From a checkpoint of a small image classifier.
Model: 2.23M parameters, activation relu.
Data: trained on dead-leaves pictures: piles of overlapping shapes, 35.3 epochs.
Rows from block 2 of a small image classifier, named by matrix and row number. Rows with one number belong to one channel. Each number is 50 + 12 x the weight over its row's rms, rounded and kept within 0 to 99. All counts start at 0.
After each channel's rows are labels from the 100 images, of 14976, where the channel reaches its highest value: "top examples" is what is common among them. Only what is clearly more common there than usual is listed. The data: dead-leaves pictures: piles of overlapping shapes.
# convs0: first 3x3 conv, stride 2 (model.blocks.2.convs.0.weight, 112x64x3x3, each kernel summed), inputs 0-31
# convs1: second 3x3 conv (model.blocks.2.convs.1.weight, 112x112x3x3, transposed, each kernel summed), outputs 0-37

convs0.73:30 46 57 35 65 66 61 48 67 45 40 41 48 47 53 55 34 67 45 35 47 40 49 47 64 39 52 34 55 80 45 55
convs1.73:58 26 59 49 38 46 44 58 45 40 38 49 47 58 63 32 63 52 42 54 34 24 27 62 35 41 68 63 34 52 34 55 49 45 49 41 55 48
top examples: vivid

convs0.66:59 81 43 59 59 47 52 74 39 60 45 62 47 69 64 57 65 62 89 41 52 55 68 45 61 52 36 58 51 60 68 37
convs1.66:28 40 44 46 45 24 43 42 54 40 40 44 43 50 38 28 38 50 39 63 30 46 33 58 44 46 40 48 43 43 49 37 47 38 30 59 41 53
top examples: grey; bar

convs0.99:45 47 58 45 58 26 33 66 52 40 44 56 53 37 32 40 45 36 60 40 45 39 58 62 49 53 46 46 62 50 35 44
convs1.99:36 43 33 48 70 46 29 46 44 34 55 57 63 54 58 77 57 43 58 65 19 42 53 40 67 59 56 61 40 37 36 47 49 48 31 40 38 51
top examples: grey; vivid

convs0.17:45 39 37 38 51 44 42 48 21 31 53 72 49 63 50 41 34 53 39 55 54 44 63 38 29 45 53 46 54 34 32 47
convs1.17:52 32 37 40 56 45 31 40 52 40 45 49 60 32 41 71 41 34 42 43 20 62 42 48 37 37 73 57 51 28 54 53 28 47 52 55 58 39
top examples: grey; vivid

convs0.105:37 43 41 31 01 55 52 55 57 43 41 46 48 48 44 11 54 71 52 36 34 50 57 45 65 42 49 47 56 46 60 39
convs1.105:42 23 45 51 47 42 39 46 51 43 35 56 24 39 38 79 60 29 34 50 47 66 51 36 55 63 49 42 52 76 33 50 52 57 59 42 47 52
top examples: textured; large pieces

convs0.24:59 43 64 47 58 54 36 50 24 13 45 50 41 32 39 52 54 51 36 50 31 29 54 40 32 38 45 50 58 46 48 76
convs1.24:58 51 41 71 40 41 71 72 52 44 45 36 41 68 17 40 56 45 30 51 39 46 39 35 54 66 45 45 54 49 31 48 54 65 60 38 61 53
top examples: mixed sizes; ring; gear

convs0.72:38 45 47 59 43 32 68 30 31 33 37 47 66 55 63 62 69 56 54 38 40 91 45 43 56 42 51 38 40 40 51 44
convs1.72:49 63 45 39 54 55 90 43 55 59 59 45 59 53 53 56 37 68 43 33 57 50 50 63 48 60 58 61 68 54 48 40 57 56 36 37 37 56
top examples: vivid

convs0.75:48 42 49 32 44 47 40 35 23 53 44 55 50 47 44 51 46 57 63 55 52 69 57 59 48 60 53 46 38 40 61 66
convs1.75:58 44 52 58 49 61 57 58 48 50 39 47 56 37 62 33 54 36 56 39 50 28 45 44 55 46 52 39 49 61 31 23 41 59 67 24 43 42
top examples: vivid; grey

convs0.20:34 49 41 43 39 49 53 49 34 39 30 65 80 45 43 70 40 44 61 65 42 58 39 54 49 63 43 31 59 40 51 60
convs1.20:45 53 47 62 40 52 72 57 36 63 52 57 43 57 53 34 61 57 44 24 45 47 60 39 32 40 73 39 34 63 60 39 43 32 56 39 49 63
top examples: small pieces; vivid; grey

convs0.11:53 30 47 48 57 47 44 59 71 55 59 46 55 47 59 47 34 41 50 35 54 62 51 69 29 71 55 31 51 49 52 29
convs1.11:42 62 58 46 43 46 40 37 43 40 40 36 44 52 41 35 32 54 50 32 46 26 70 53 36 52 29 50 50 66 58 49 49 53 41 39 64 63
top examples: grey; vivid

convs0.68:31 62 50 55 53 40 28 58 49 34 40 60 52 43 32 47 37 51 20 52 50 28 70 51 30 40 60 39 51 80 54 52
convs1.68:57 38 60 60 50 63 68 51 41 44 71 41 58 38 59 70 43 36 31 25 58 48 46 38 47 46 53 11 64 48 69 62 39 57 64 57 42 55
top examples: mixed sizes; grey; gear

convs0.44:34 35 54 51 58 47 57 28 33 24 40 44 41 52 62 52 61 44 40 45 46 57 41 32 39 34 38 41 41 35 41 39
convs1.44:31 59 40 48 55 48 64 58 57 66 60 28 46 57 61 50 48 38 26 22 54 27 51 31 35 37 47 50 42 46 65 59 52 50 49 37 55 47
top examples: grey; vivid; bar

convs0.63:60 25 46 49 52 44 74 48 38 19 67 60 73 47 53 49 43 51 68 39 39 61 58 60 57 31 49 53 48 40 43 59
convs1.63:46 42 40 31 51 28 55 51 55 66 30 51 49 48 49 44 47 65 74 42 32 49 54 47 51 37 49 41 61 58 41 53 42 14 29 49 38 51
top examples: grey; vivid

convs0.96:49 31 52 41 50 64 56 47 45 29 53 51 43 46 40 55 25 55 16 46 28 41 62 61 37 51 35 35 45 66 49 48
convs1.96:45 55 65 45 49 22 42 46 51 37 29 45 47 58 53 62 53 55 51 51 43 62 06 38 49 51 57 42 58 32 48 40 59 39 39 42 54 23
top examples: large pieces

convs0.95:78 65 55 38 50 35 49 55 55 45 66 45 59 54 53 34 48 55 90 46 52 57 59 41 48 34 53 27 46 38 49 51
convs1.95:35 28 45 32 53 30 50 34 39 48 31 43 35 73 37 51 47 54 65 75 52 49 28 44 26 67 40 55 55 44 40 39 40 55 52 33 45 32
top examples: grey

convs0.109:44 36 47 33 00 57 55 59 63 42 49 55 39 51 44 21 39 73 59 44 37 42 51 52 57 25 43 35 54 53 59 52
convs1.109:26 31 54 48 37 26 40 51 32 50 48 64 30 52 49 60 62 32 53 51 45 59 37 47 58 58 62 52 55 69 51 47 43 46 61 38 75 65
top examples: textured

convs0.65:38 52 43 55 55 41 28 54 42 41 49 30 23 52 39 49 62 65 44 39 61 24 49 55 42 44 39 46 50 70 61 31
convs1.65:57 39 26 41 38 49 67 56 39 39 51 52 49 56 51 35 57 55 42 61 50 42 38 69 48 54 26 59 50 46 43 56 33 48 36 48 57 58
top examples: mixed sizes; shaded; gear

convs0.2:52 74 65 34 54 47 57 51 13 38 55 54 51 71 59 32 51 58 50 42 46 42 46 49 52 83 52 48 50 24 50 69
convs1.2:64 26 36 58 65 44 46 42 62 27 37 35 46 50 42 25 58 34 47 62 48 54 44 41 37 36 39 49 28 38 51 47 51 39 72 60 45 47
top examples: small pieces; ring; vivid

convs0.54:44 47 44 43 56 56 36 41 43 27 46 50 38 55 58 50 68 71 49 50 53 59 54 49 37 59 33 43 44 58 38 39
convs1.54:51 45 33 44 43 63 62 50 50 66 41 48 46 59 60 33 57 42 41 20 57 35 49 52 47 39 52 44 39 44 47 52 43 52 43 63 35 46
top examples: ring

convs0.49:51 52 62 47 52 26 70 35 50 34 65 52 58 53 57 36 55 43 45 45 47 48 53 51 45 37 34 18 50 43 36 34
convs1.49:47 37 54 47 81 51 61 49 61 60 63 27 47 52 63 53 49 50 43 47 53 61 36 43 53 48 59 48 60 52 49 32 43 62 47 24 37 29
top examples: bar

convs0.1:45 72 52 48 72 43 48 59 48 28 53 45 50 48 35 37 19 49 60 48 50 50 53 83 31 42 46 58 53 44 55 32
convs1.1:57 51 31 36 66 76 48 63 31 73 38 39 58 50 58 13 59 45 61 44 44 46 45 44 39 59 32 50 64 26 64 48 36 65 64 66 39 58
top examples: mixed sizes

convs0.10:48 70 50 64 66 54 42 43 54 38 46 54 39 51 47 89 50 34 49 58 38 47 58 66 49 45 49 66 44 49 44 56
convs1.10:32 43 57 49 37 55 61 39 49 57 49 51 47 54 46 18 39 42 49 44 53 18 46 43 45 61 38 48 45 17 46 50 25 36 33 48 55 41
top examples: shaded; vivid

convs0.29:50 46 45 48 41 40 35 65 65 46 39 47 48 34 48 44 69 46 83 37 50 45 46 52 64 37 53 36 61 41 49 25
convs1.29:53 36 41 41 70 32 58 40 41 31 39 49 39 71 65 78 42 35 48 61 54 65 54 35 51 58 58 69 49 38 41 40 52 51 41 25 53 52
top examples: grey

convs0.101:58 52 44 72 74 36 61 31 73 43 41 46 41 47 51 57 50 46 53 26 13 44 46 65 61 55 38 39 47 46 50 50
convs1.101:48 57 55 58 45 40 56 38 61 58 51 34 44 67 38 46 49 59 48 47 52 46 26 54 43 58 45 54 46 35 35 37 36 54 36 55 57 45
top examples: shaded; vivid

convs0.53:43 45 34 43 48 28 59 39 54 47 74 41 48 65 39 31 47 40 22 56 68 61 58 30 39 40 51 34 37 48 48 41
convs1.53:37 48 52 42 38 50 38 69 45 41 40 71 58 31 50 27 53 64 55 60 48 51 70 56 67 66 35 24 27 55 54 42 50 23 55 71 49 43
top examples: shaded; mixed sizes; ring

convs0.35:35 55 70 56 58 33 35 47 53 16 36 40 52 57 53 50 39 71 53 39 45 38 54 34 68 51 34 59 62 29 64 55
convs1.35:40 43 47 46 72 64 56 53 54 47 52 43 36 58 36 29 52 47 53 39 52 23 46 50 36 59 46 61 19 25 23 55 43 66 50 61 56 43
top examples: ring; vivid; gear

convs0.69:48 35 45 42 37 28 51 73 46 48 72 29 43 46 29 41 60 53 61 55 53 36 59 44 41 39 38 46 48 59 48 60
convs1.69:29 41 72 36 50 50 60 47 39 51 51 48 31 52 44 57 35 39 53 58 68 46 18 58 34 52 64 56 61 50 34 40 34 44 31 38 21 43
top examples: grey

convs0.83:37 54 30 58 57 35 43 54 54 16 57 55 42 66 77 49 45 48 57 57 55 67 65 32 34 52 46 60 51 34 62 40
convs1.83:38 66 46 40 44 50 34 64 50 62 49 64 36 38 57 40 48 51 41 47 47 42 58 47 33 70 39 43 45 29 78 53 51 45 33 78 37 46
top examples: mixed sizes; grey

convs0.34:40 29 37 43 44 44 40 42 52 42 43 39 67 41 46 57 58 61 52 51 54 67 38 59 50 47 54 26 43 61 66 40
convs1.34:49 43 45 36 40 39 69 44 44 47 47 59 50 45 50 24 51 47 49 43 62 42 48 61 58 50 49 55 67 60 65 43 26 50 49 35 51 58
top examples: mixed sizes; gear; ring

convs0.50:39 47 57 51 43 49 51 47 37 21 51 63 41 70 80 45 37 46 55 60 52 67 40 35 41 57 43 58 50 28 41 30
convs1.50:42 54 30 51 45 60 49 73 69 57 49 47 50 54 44 43 40 54 50 45 31 61 47 58 30 56 35 53 33 56 55 45 41 36 53 23 54 37
top examples: shaded

convs0.51:67 34 62 51 57 31 36 54 55 41 41 49 53 48 42 39 36 66 67 75 80 51 55 46 53 45 40 72 47 50 58 35
convs1.51:37 38 38 66 51 45 27 52 51 44 37 41 34 56 35 48 45 37 48 43 46 58 42 58 45 30 39 39 37 33 19 35 23 26 33 41 51 45
top examples: grey

convs0.4:57 56 53 65 64 64 53 54 55 25 46 55 59 48 58 51 29 63 54 37 60 55 59 36 36 61 43 46 40 52 63 32
convs1.4:54 34 23 43 33 63 58 48 51 29 28 48 56 72 65 68 60 27 56 49 39 64 35 59 40 41 26 56 23 36 49 48 53 31 34 67 60 61
top examples: ring; grey

convs0.31:37 50 50 59 32 46 55 49 59 16 45 36 52 51 49 49 34 60 34 48 58 41 62 54 44 51 46 37 50 58 29 47
convs1.31:67 47 57 40 39 62 42 56 57 61 47 43 47 55 60 54 62 44 40 24 34 43 48 52 49 46 50 19 37 49 78 67 56 45 38 66 44 29
top examples: grey

convs0.16:45 73 34 35 49 62 47 48 21 26 72 64 40 58 31 41 58 58 62 56 54 46 38 54 52 61 54 57 58 33 41 49
convs1.16:68 28 36 49 41 43 47 33 44 47 53 39 52 50 32 41 51 04 41 47 47 39 30 51 21 27 52 24 36 57 55 44 39 46 50 42 30 32
top examples: grey